python train.py --horizontal_flip=true --encoder_activation="celu" --fusion_encoder_mlp_ratio=4 --init="lecun_normal" --lr_schedule="cosine" --warmup_steps=460
Rows from block 11 of the image encoder of a small model that answers yes/no questions on an image's attributes, named by matrix and row number. Each number is 128 + 24 x the weight over its row's rms, rounded and kept within 0 to 255. All counts start at 0. Numbers have three digits each.
Before each channel's rows are labels from the 100 images, of 14848, where the channel reaches its highest value: "responds to" is what is common among them; "patch colour" is the nearest of a few named colours to the mean colour under the peak. Only what is clearly more common there than usual is listed. The data: procedural textures in two colours, tilted and lit.
# pw: pointwise conv (encoder.blocks.11.pw.weight, 256x256x1x1), inputs 86-171

responds to: purple; red; pattern colour: purple; ground colour: red
patch colour: purple
pw.245:111152119103157126135136123138107115161133130144136152115126144139164160108127133132088127120118084148146103169124186128158132139164115093163158173122125088146122089130120105061132140117094139124146131143119143103149103137095112101143095139128146100106138142

responds to: purple; white; pattern colour: purple; ground colour: white
patch colour: pink; purple
pw.240:080124148108127123121133130103119119111161116142113132145126151176117102107125142108156143148127185121089083094142156104100133114150127122141100116067130126079095128090120122129144120098128136138158148133132105143158128136138094120150187127154081137135111130

responds to: grey; blue; pattern colour: blue; ground colour: grey
patch colour: blue
pw.57:127127132155103144120114111136093153119140179152134090111162077101093118089139106157133125089100134086118168156104125089143091150081179090103114132111131139175156206137133126119156124072089104137128155105102129127143137162147110123129167134140134117138143112

responds to: blue; green; ground colour: blue; pattern colour: blue
patch colour: blue; green
pw.121:158139109166154133102119146083110112106120089136114135062139128162097127099146164126137076120111121123107126098116174091112145155145137121127127122139126095137104126090132123135129179181132126091143129128118113125151156117162119086135181115140132140138140135

responds to: yellow; orange; ground colour: orange; pattern colour: yellow
patch colour: orange
pw.239:115113144161144120132120088119151122101143131212120167129116118111150108114134118162150142109129099134106143149102098164130117093148134134192127111097137120148136045157154151153105087112120111128132116113133109114106126178151101105096150174164135128179122088

responds to: grey; white; coarse scale; ground colour: grey
patch colour: grey
pw.53:145124127123133090135171119165130104152156115130106147086135142080132104110100130147096165125132103151114180159078150061138070160126121125113133115133098120162088135131126139122125116124148101129104136166141121162132112164121136186108150140159105106135138091

responds to: red; pattern colour: red; ground colour: red
patch colour: red
pw.107:126113134173118105144129119147138164113109129147155129078123151126101146181160131140089078107095179110117135157149147126107099118151133078148155090149133113109157120129151136155149114093103090098124126139094137136138157151130133121128130140132098083133168154

responds to: blue; pattern colour: blue; teal; ground colour: blue
patch colour: blue
pw.174:128129124172145117132158154149131122133144133110190139105156127093149133137145126112075144132127156112111118167176130099163132124156088140142141143117155162136148156119128123131128084112151140124124147132151117156128156104120091160175085126078128133136151110

responds to: black; red; ground colour: black; pattern colour: red
patch colour: brown
pw.95:114125148130175104061134184110177114137089103075096109098170184139130122120145132116168131131113155123137150123084112186127090120161146124126125131110141139187112140149096142170119121121127122126145134167125104123133148111127144141104084123120163151138132096

responds to: orange; pink; grey; yellow
patch colour: orange
pw.108:086147111114110136132168139140150122134137161162116163106137108176124156146167115128139100121118092146161102117067092140124147128122124155137154089110133104152161148175098128111109093122123091127124101125106141114132145136116178145146101111134100171120081115

responds to: blue; purple; pattern colour: blue; ground colour: purple
patch colour: blue; purple
pw.12:127150150122121136118138123120201116136097132160085098120148137170109159142091168118150131118136121117148121156109117127105110110119131113100179069105201094144096114114154097106141130160112182132148093094171158118128129133163119129094150157139117131134125138

responds to: black; purple; pattern colour: black; blue
patch colour: black; blue
pw.61:095137156143141104100154132138119135087122091116138148102098087138172144143149133119121135166081133132124165152148144105099136125114131131102124157170158114106124115136093116110161121126155108115160115144114136125127116122099100099140160161128105115139132137

responds to: brown; purple; ground colour: brown; pattern colour: brown
patch colour: brown; purple
pw.1:130118097147155158102151119126135115108143113113145141139098138117114109173098149135140121154186143107159101105096117120137115142146128119142123131093141151142156079151104101178110145128091132158136162125134151102103128138116128121145144111103132121082145137

responds to: teal; blue; pattern colour: blue; ground colour: teal
patch colour: blue
pw.194:102144100120100131131150081125127115130088157122128125129126158162184138110096088131129124113095091125185116089146160084178147116097113130180137113145112146091162141130155152114134125125105125145115165202097096119108125131115193112143079154134164117096142148

responds to: red; orange; pattern colour: red; ground colour: red
patch colour: red; orange
pw.76:125078095130151103078094111150130188134155159137142143138107141126177141142125119106121138124150131108121115097106145123132092122094105124081160191128123147105128131128127143105165112187154117132118140104099151110105167141100159081120081157085128169123120120

responds to: grey; ground colour: grey; green; pattern colour: green
patch colour: grey
pw.180:127124082126104123180126132120125104084147137096157115145134105101115106111106125137103152123113157105123097141131111139152120115119138104166146145102141122131114132128128117126101175123144102135127115144123128159144133155104140128123186168119084140149120099

responds to: pink; orange; striped; pattern colour: pink
patch colour: pink
pw.190:147106139137119154110117130073146125142149150109123119104130091147107155085142173093129077116110122148182100128125124128115124143082143108134161121130130103119124129105114133162119112169116131162121143126123103127176137118139146107152124141139108184094130142

responds to: pink; red; ground colour: pink; pattern colour: pink
patch colour: pink; red
pw.97:206125133110164158155087115151107105121119147135091116120138105095148151135120140119096111158118128111139136135104129097085135099128137098134127137106138114137155108111131154109114143117129112114178127147126154079140134086145139101130145128169113100138100169

responds to: teal; blue; pattern colour: blue; ground colour: teal
patch colour: blue
pw.111:115111130144136154097129138191106139139139112125122137143152140135097167148099165152133138115154121078114131131173135118114150134119145137107108154137112121116128116105130127115107108143124151119085150114139122152114151125107185097173138180159120103099102124

responds to: white; brown; red; pattern colour: white
patch colour: pink
pw.6:141135070147146096142147102133112122142138100079143131135115119120118128093102117109121114110075109157151106131107146121109124173135104159111159158106148126119117137120121162126161131118076105122166127108172138110106114133107141144094136136133125141107133110

responds to: purple; pink; blue; pattern colour: purple
patch colour: purple
pw.64:177132102173115095170147119122130105115111096172124136145132152113145110118097149135170122118122132098105119115090107153114134124103103112095163059124138114136088047121140123151110126136105149124099132131124143135131164079124134116084152133087158145141124151

responds to: black; pattern colour: black; ground colour: black; purple
patch colour: green; black
pw.15:138131160141127104167133155103089157130150114114160108107106148104137159108104134161156116113121153127100090119162129130165113135130125103111136121185077157101099103126138101105162132156109121148109143134102144137117123138165143138123150098143161128118127166

responds to: white; orange; ground colour: white; pattern colour: white
patch colour: pink
pw.213:178152158131123115127090135168106153122092154143094095141116157093088147107115163119145081113159123108131143099136089101151079123155144101140138130093099169133146141103111160111180118113095104150102089111169163171154114103147137145105133131105132122159151131

responds to: purple; pattern colour: purple; pink; ground colour: purple
patch colour: purple
pw.39:149111120071148106105111119104136132142161104143114119108145111061118093139135142134131176080092107083108127128084135148101177124137127141130141105127158112135134127143124133095095139100109144118129187119091163156133126133099103085163109133165145135096121130

responds to: yellow; orange; ground colour: yellow; pattern colour: yellow
patch colour: orange; yellow
pw.229:146095099122161118127154112095139149127126144139097137118127125132152137137141125151124135138103103083086121131142134143083129134132114168124129133144152134083088138144162167140119080130124124129138146164151127140165126097067117107123139103127121126107129124

responds to: orange; yellow; ground colour: orange; pattern colour: yellow
patch colour: orange
pw.55:119154103167112132167101141122109063090156085148139128130134116131182160120161129095137116118087117099156154125119109143141123126101146143151124117168157129178113110125115162081105084129111147083126114132164132126150124127139123150137146122138147103088153133

responds to: red; orange; pattern colour: red; ground colour: orange
patch colour: red; orange
pw.157:131129099106121130115171133115119138164117123140125145156139159131117079137184111122136163168163117114138135120113124158100100128140109086075127111079124146129131120124098148166158094110114131134091140106110099130104160151140128122110110192087125112125101132

responds to: grey; purple; pattern colour: grey; ground colour: grey
patch colour: grey; purple
pw.105:109152119058129107192139115162094073130129118129126125103137140141159113148103156139115139133139152132105145123127104095113119099163126111126143093103164095108080135120119104108151160121192152115139116119122170150114170154162125120129159124150125119155133132

responds to: black; red; pattern colour: black; ground colour: black
patch colour: brown
pw.162:114125114085108152094110192108106138120153112086157092137158157140153078152156108098119113131093118132135099138111174173111129117112134141111150133133132126139099157149148113115163130115100119115102096150067129134100145155113147170170140190150200128089108118

responds to: pink; grey; pattern colour: pink; ground colour: grey
patch colour: grey; pink
pw.110:105136111143136158145173124113129139117131108148113126163143127095106135130156151126140137129141162102168099135131136094165113135112027102129131110129116110143145101132099124101140147124138118137132080118137131079150121147140155149142115103138166155102130146

responds to: purple; red; pattern colour: purple; ground colour: purple
patch colour: purple; red
pw.84:099144114134129141156123099112144158106121127111112136114110126129125139123101147143100102121106108139124109128083137154112164105129145107113090075118167164116134109139132114087138126126125137147118231108112153084126140110188131122118100095120130133112122129

responds to: brown; pink; pattern colour: brown; ground colour: brown
patch colour: grey; brown
pw.115:151137146156113139152136133124111115106098095081142086130127131132126096126127157115128146129118105152210157124154138142142154121123109095136127173104130139145140166131137115108120136134165136137158117125156119112153124165119128107130096096097099137133104132

responds to: orange; red; pattern colour: orange; ground colour: orange
patch colour: red
pw.99:133130129131138139147129123111094141121148108137130125137144129140129141118184111162121130076227101159152112110135148121142150095088116127116148135102155125142158091138101121129119106126142116145133169130118132122141107127121115150144113146126093171143121171

responds to: yellow; pink; ground colour: yellow; pattern colour: yellow
patch colour: pink; yellow
pw.192:111112122135054110154121170143130126108126117096115118148080150108138133092139158115115124145140100112147153151183149163120132123173142141163101150117107137187102144150112099126137144115127091119140118153125128098119130177138126133140119068096144181149121075

responds to: grey; orange; ground colour: grey; pattern colour: orange
patch colour: grey; orange
pw.141:084149133139153145136110107127096108119101104124076084120124136105135109086141103087104086119149118134116166144135096086141114121100119088106123121135110145078137173152102072138097145143124126134099153097137169115154153125140102120107118120122104150137134147

responds to: blue; purple; zigzag; pattern colour: blue
patch colour: blue
pw.139:136132103118122116122109133169163134186123139116145138107136143129138160153138130126181123137133131110110146137142159117149117164136156106127068170121149142108172117094114077141076113124149140154117088095127102104093138093105116093150122115155136110103123124

responds to: blue; teal; ground colour: blue; pattern colour: teal
patch colour: blue
pw.223:096141123152119152095168133130086106108121104112105161112123132159110173107097169154111116153158130183097111147106148127125127127142123079122198094134084092065105110099125140106178100124127121134139116090112111146130117155105109110122134111123108096115146124

responds to: purple; white; pattern colour: purple; ground colour: purple
patch colour: purple
pw.183:148162136148115112148164121146132119105096128123094113173124150098108151129157123151112113139142170103146100091174093102141148077124155079150119125107141114178141103145106129141162125169134128075106135158121131128091144148141122131122143128094152169127100131

responds to: black; grey; pattern colour: black; ground colour: grey
patch colour: brown
pw.103:085113137128084137065125135142121100097118109125139129126066129121105108104098107114139127101118101128131099136133165108148131114145108111118167161125124138118102099143113108131133118122123129126146192149121125069161118105168172115116144100117097131107116122